Weights of a small image classifier.
Model: 4.6M parameters, 24-pixel images, arch efficientnet_v2, norm layernorm, activation relu, depths [2, 4, 2], widths [40, 80, 160].
Training: muon at rate 0.0018, 29600 steps, held-out accuracy 100%.
Data: trained on scattered letters and digits in many colours, 9.7 epochs.
Rows from block 3 of a small image classifier, named by matrix and row number. Rows with one number belong to one channel. Each number is 128 + 32 x the weight over its row's rms, rounded and kept within 0 to 255. All counts start at 0. Numbers have three digits each. After the name is the row's rms in percent of the matrix's.
After each channel's rows are labels from the 100 images, of 14976, where the channel reaches its highest value: "colour at peak" is the nearest of a few named colours to the mean colour under the peak. Only what is clearly more common there than usual is listed. The data: scattered letters and digits in many colours.
# convs0: expand 5x5 conv (model.blocks.3.convs.0.weight, 480x80x5x5, each kernel summed), inputs 0-79
# convs1: project pointwise conv (model.blocks.3.convs.1.weight, 80x480x1x1, transposed), outputs 0-79

convs0.349 131:159124074127125074113137203104121163127118114113156177143182144136126140143138121102120150160166108142107129149101112099115188204112150124134097083126130114102150128082105056121098110066173121135100132095115067176058160158181168125145180108
convs1.349 120:158141102085123137094124144113112071171130160074157136157091156088135174159128074125131142137140163126079094102155091096104107112103160172144156142143103146235125074128176151114144098137097144146131149155164172169116074138151118128094046163
colour at peak: white

convs0.191 114:106108130122159107139108053114068180118103137234089123158144146103145122136195160103111182176169122111168095122124115063116134148188107059083164155143109135145093142088165148165126157116122126132150138100148087136114137093124133079106138105
convs1.191 116:133164163159096155145149133154122080131118148097150149127077117140057151137126081143164111082077124078098142185097086200155067106140158166168161096140101162107165148139124096092117171104153057207123142154115113077140153164121130131134123138
colour at peak: black

convs0.151 114:127146058199122132082154101107048151139111098168120134151106065111110133107108156118131120136121084120150140204092084132183152116145146119145114077113109148138127176129128189159146133177130055156131153125112129150179135104042106118156146151
convs1.151 095:159088209113138136122122149120155097079111178077132127086162137150099090159082129124124166152090162167122109177098161136200088121164134113122130104097139118129083105141128061028149148120146172170119089115129089122095127144171183121107137122
colour at peak: black

convs0.304 143:096075131054114101169097144137166147144132135160131075134111122071180155132158094092156091132106103143136085175178138065120159138152171151146138167133170161132151101143155160172090097147105120081196123120194124153134096082067096108118114116
convs1.304 101:151125111157130135146145105102089142106126051110138190110166140126062151078110142109129149121131162131119150137090079186113125139089131065124161141091120087151146187099108111103061120167152086121082154111121141173144149198126156168181165186
colour at peak: white

convs0.148 072:136107071178198142049124156160121125078161153160130158140127109128174097134137135122124137098116129118084108117120133121126145061158124061056095127072174137136095130127178135172130210143078097083101133154160160129146179112121108165124115132
convs1.148 053:124080143120093099201164132083113102138103131189107069109131140166102125140088154123125142159146128157153114065163129140168083192111126137137148149182096124111112115162114120134093073077142190134140204085094099181105053121122134114114121145
colour at peak: white

convs0.305 121:136147147127094121129073132132135093074139125161116062105100181171067166081191105101090168072129122183202169162107129163185129098143117096107128130142118134099124140145172089093149077145105120110105114133140097110119138174204153133124122169
convs1.305 118:191096089081145109134187160134103136146108116114130149146157130147115107152103113140221121150142154102090164110128121151115090197171103136178124093075094102192081151096108145136086127114141145148115135096067133157091154104095145165069160072
colour at peak: black

convs0.19 114:164114201112055122115077092201162147127084139119096081097121091161137109130105170127086127133151121114113155103140092135145095084156160096195111103172143128130131083135145123165150188117137124110117114192143109125138148129066105215132147090
convs1.19 093:118053091059140117148125191132146129077157127172119169143166086105094126146138111101156140079107060135162137143106063109159140107114074096098158143130118120151103146102078117091114093162091130152135127088146193112108159155171134088190160158
colour at peak: pink

convs0.251 128:092089147089163052127171129117155149197136135186084049128132134143158146144120095110136102126117087106190119180152150105111190181075166162136140135074165089142106132121161148152097117082080138119177159109125139123125131085089087122121131153
convs1.251 127:158134069144093115127113055108091131134107103188134190116160174115065153161152128141141073124156167131094128150113038128095136155188114101158121134093156146106147153111117117184148161153180153088097144143101111153101135180087146166095162109
colour at peak: white

convs0.127 107:124135152095216153158112110087098145104107178113192076094138151129104106145092075145098086128186147108117150071132129125141129149107066110130131141151113085140219092100130117076113170166116173104129170098151132113118105160139176188125120130
convs1.127 114:130138037151134149121108146096131115166150064175113125134095104131132172109139180155144133128124128167114122191180153153102061103116163207108143123150078097095079123116114241124118111123143098122117134091091130135120146136117135059113129115
colour at peak: black

convs0.188 178:110110172128094126165144049143131166106153157134097091150104164102089132149105087063142080160136115152145155142132131129128072117138128071123168165230154185097136121131131165149126122151108095117176095122185073104161107149103147072097109149
convs1.188 112:130135069107110139105159173158224135108104097113142173132103090202167105133101169141097162111144162098128111066139115172153200139115142107111134135072096118156102138129152077143137136170105071122077192104084138128098130104162135135164103131
colour at peak: pink

convs0.321 110:162114146144088153171130113105114152146123121185075156199114142166134076125090090121091157143090098113073144132136164145137182079141151066149128094071192108136119128126131082105141156133130169063147135107162172116073125184150107094087155157
convs1.321 105:130104157132120165120145173149145120133138134084126124106112106118168124112100176189170101158146106134131107113091044166093108104140128185157125142162100194134102177146111126175153127134149100176107048167031106107128169072098127132129142092
colour at peak: white

convs0.226 102:137162123186101159106127109094099104123182125134097194173117135155045141095136203093150190142094097159109124168098174158150124138100124133152126090127177163091082123072116111116156102129100089154082121123106146104075147152163140127125189094
convs1.226 095:142093111094166159093136188128138141099142161149150120120126165142174130123103107131118101096121198074158107134117084113073100162201099105188103141086094086195108201187121116115131104073124150162179158108085124127124125129105088112097116100
colour at peak: black

convs0.458 084:161117135108110123164176102117096164129154114088131211136106128164108191095099160175121120162178127125139174126099097116129114096106151132087112118143106113142159186082116131106171099119192080102141147105061086182092089150094185167153088106
convs1.458 068:149166134193100137116111196173113130109157145163133085141089147076127092103166136124176114146135082114119113155154207029102121125108129120132126127101068123189093127167140160189162144089101130141156114136145115087107168113125065127109101103
colour at peak: black

convs0.315 091:104125173145125132126067129122072127120096104109108160104087141156121131152103231140120164192142078143138137179165083165161130093159134087092112118128129176076140148114171113117138137133171064180146172138061124133132094104119085122098154089
convs1.315 079:163127138095136114081141068133138111082120088153111057161148095123070175123130120146133086048123129184146146194143135143191136118137138185136167063146111131123091151110075100144110131177106152098095155101114139123101200153131161093118156142
colour at peak: white

convs0.237 135:129168111135105124147106153123129116121060154151118071172143158221074124153138067156158162089148154150125149158146147145147091113170063133081170119165129082122113115121086106105136178142152124097138139102101140101110099128200088096050142120
convs1.237 097:142094150092106106094104059155117150125183147174170182137108141108144155119109163128123162096172171090126129156135135135115129119152140118095137123167106109045143190183136143118059132111161105149101113092161066118081131126118147110214068117
colour at peak: black

convs0.140 093:172129084159168129106090117127165133133146159092152173124131119094213188088136121145069172132118120110108081086119117162091170100093113104133112165060138109140120100154183104141090094116120168100134134133100221100155113134108125157188125085
convs1.140 112:114150117104076173119154107151136118114139115108104122121142128090120110136127112162123066137150107052158097142163174090068085177141164205077079122092148098127129107131120164044175148145147137077139151179128092145189105117169153159121163137
colour at peak: grey

convs0.260 085:118124125092096167113100087155118143139142118147079138107100178188116146119167106121208086111127137153103064165140139071145171173192080087109130160134119082088140143105120151174127149113118191108147086139183124126079114127164184093079133121
convs1.260 092:150127176143136113129165168112124108077128163099150168125119111066134102143109148124136113108060116082111119123173081149162109103114182149150150078158085221184132080165113093135124150093167078144174066136141150084145103102146104163152087119
colour at peak: black

convs0.433 115:149175121139097126071076186123182118147141084085149134141098130120130114093105143142110202134133148102086096065130117180077132174151165178097123118114087131153119118174151120106102108099119152142092104132081164121075111166109158166219159121
convs1.433 080:140126144053134126163119079112060198155106095137167125112127148195169111163066156121145138157146130166129114148163173109159171134140153108141136132127078109118108069131067211079157138104114145065080153130113091139123164160138104141134135122
colour at peak: pink

convs0.196 133:084125123055089144162091207156174131114168103125117108093136117143196130157114138128060129172105118173158138120180087137133119106144165176120111073138109198134120121143077147169131142073112107206129148125093108120080117087117127141160110122
convs1.196 170:075117119173168150091159110102056082137162172166127134167135115047115104177146155132168117143158138110062090090130120188108093111141152117146100178086182150118122130162092092134144094161116120144115095117164183117070136152134080169103138123
colour at peak: pink

convs0.306 093:169096185132079176123126127174170178071142129111131147146124133129139070137094171083139111140069130124048104132125065099141153109128135113163061181171129162166136104143095121085101148150139142092117095139195112137184182156117115150109112146
convs1.306 053:127108106127112104135124208170099154125155138139152088083168100072097148100157148076143121164158161140116152116152100145168166092164136108068174130139128189104159154133157146152186109137083191181085156106137121065099110136090154063104122126
colour at peak: white

convs0.76 109:206129175130125156091084140137178076084100122087123183101155165168099103186143140162153111094166145147105155113119119150115135167176113123102126122128110117120086125131134114128109158094147132093092099187067109105108105181211110146065080150
convs1.76 094:080182146105109127160089109118077182115120051159138099135132146118128122091141101137091154134126164119147116103153080115147109069080199079163132107149146152148197191081144098130107097188125128189118128130154196135149121104112137130131186129
colour at peak: white

convs0.56 096:110117174090155174096171133152136130098144144091158119128164144123119106178147139124157090125121127166108129110116115105143134240108120109156068134084144181095123077116055164121108148154121121096069054158147124135124185175115157140110068137
convs1.56 093:105084138214114103124114160122137129128112119138101110126103120092117174109149141101116095101139152113147064155133122200124155104052139147125161117138110116092141170192179095133084090159120211177136174091150142105077123123114102164077170159
colour at peak: white

convs0.372 122:156133097162106102128084190114113150105087067133156206111126070126154125126142148163135175155098127150101119129075070107160172129104121165144104088056141168128164093115087113158127147105135144175114139154033106150136192155128121162125124120
convs1.372 144:066144101052138110119190136155132095175182173084127118121117123128124188150110101140103057134147121141128109076147110093042131153106158115151159105120095108179115121138157111170094137132122158088164180114183098174136102140165100097113103165
colour at peak: pink

convs0.274 104:122104167061087125152113171143169115150090121131119072139114073139191163139119100122112139097131145123109142175135109097114160098185163155148127082119115100182176148079106156105052182094101127130198197103118146118145105107134071102153130152
convs1.274 137:112203100145118115113179115144054099145092129086125113160139170148080146126104090159171134097154079109125031139132077166140112110142160116121137100091165146128101116102133095124178171111178110106077153156121154121141205184162145137127147132
colour at peak: grey

convs0.427 109:024133135051164076189160147106108064208134141129165091103128115101151123148099106127161108164134142138183133165164163100099119150126141145119101088143143141138136172117119175142121127105075112139149148089123162136079095133130138138141063172
convs1.427 149:113129124110107173175113136086138151160157061097090099130171134146115184138090124148126175178114147144128115078144145093120145154145135093147150083086117113098110175132128097135162197088166160128173115142116096106125094065163135185145040074
colour at peak: white

convs0.51 093:070137127095162176142124182123117093140133162111123105143103123120142127184120080163161134132147149168188109134138135158143087134154133138088131097090153141110018145130149147164127054102076100130147127109130171132138093123188100098092081205
convs1.51 106:116150108103127113194142155172114093145082167073077090104106141113104138088101106134138164194106101117148143123144144153063148098110182139104127129163092115165179164145144144081115170152088093100135206166179128089139072139083146151171112133
colour at peak: brown

convs0.68 106:102106089103142131171133087134086142092107146176124109147140157160089178143103127109141160135185141113174153115131117113172084169178129105113159119194072106049099137089140132144188195108115129104147147142043095116149168121134107084102123089
convs1.68 072:128133141125097120129160080212085077076166145141116143120125073138076096133125180161173126109065110172154157168137113155106133065163176149120162105094115131110121207139136104072109123095138096192155147134138110116117088143117132108180140165
colour at peak: black

convs0.161 095:120159161208145106056156114084154117168075112080109118131153118132157105131116175146145116066091133082122138168117113141105136093121143104173114137041078086168129108134178129115133121128124156130107188191113166140135150121099051148131161154
convs1.161 072:194144152081131140187083164079098134113166115153119130119111131140112101142170053073155158136169134121115127126124109111185169154113113118141189105182165141126188130093137099065111146175069102120141086104142140125134098176140176084076130138
colour at peak: black

convs0.90 112:173165114203081134116129188157115172205135141138156163138137146127146146084180151136057097122123082130077109092101065092141143114127181174128100110094097094120145083095081116136148140136119129136129139164094100166106117152163110191154133082
convs1.90 165:071097165100121168166134150114189126108123117123123116098149100163183132180135132096154118133094109120133160187154172135066187083116079089090154059115124080165150178107131128155152125183082165112133084113146150091115134131170113091100174160
colour at peak: white

convs0.104 096:089133120155209150115152105116135125230159187112106131154134177056117107085103108142167093138103151150132076155134178103081138070142083121100150164113099132116134171116121158157098111167128110068156129141160108156156101089108167107098125096
convs1.104 062:152173101124115102117123136108106141126074102138103157187058191209127149166110099130097115109104126131141126087133104113075161152160107097089038110094196136111107167152111102120125185135100132146083123165136170085175170149138112134146140164
colour at peak: brown

convs0.38 104:102048096089144145134181098125132079121186141179138137136104152101131103180037109132101135107114162142132137147146154134168059101104150156122112118123158117131134150172179166095123094192120122081164124118141161157152074118066138068118139151
convs1.38 135:058180115129119176142091121175101123212103103148100109172167075127158143147132163111122118102142093131146090070145110103085089141126129099113144167074132087081091127149095153171101159151147159134164179174116071074094131143175116137120140096
colour at peak: pink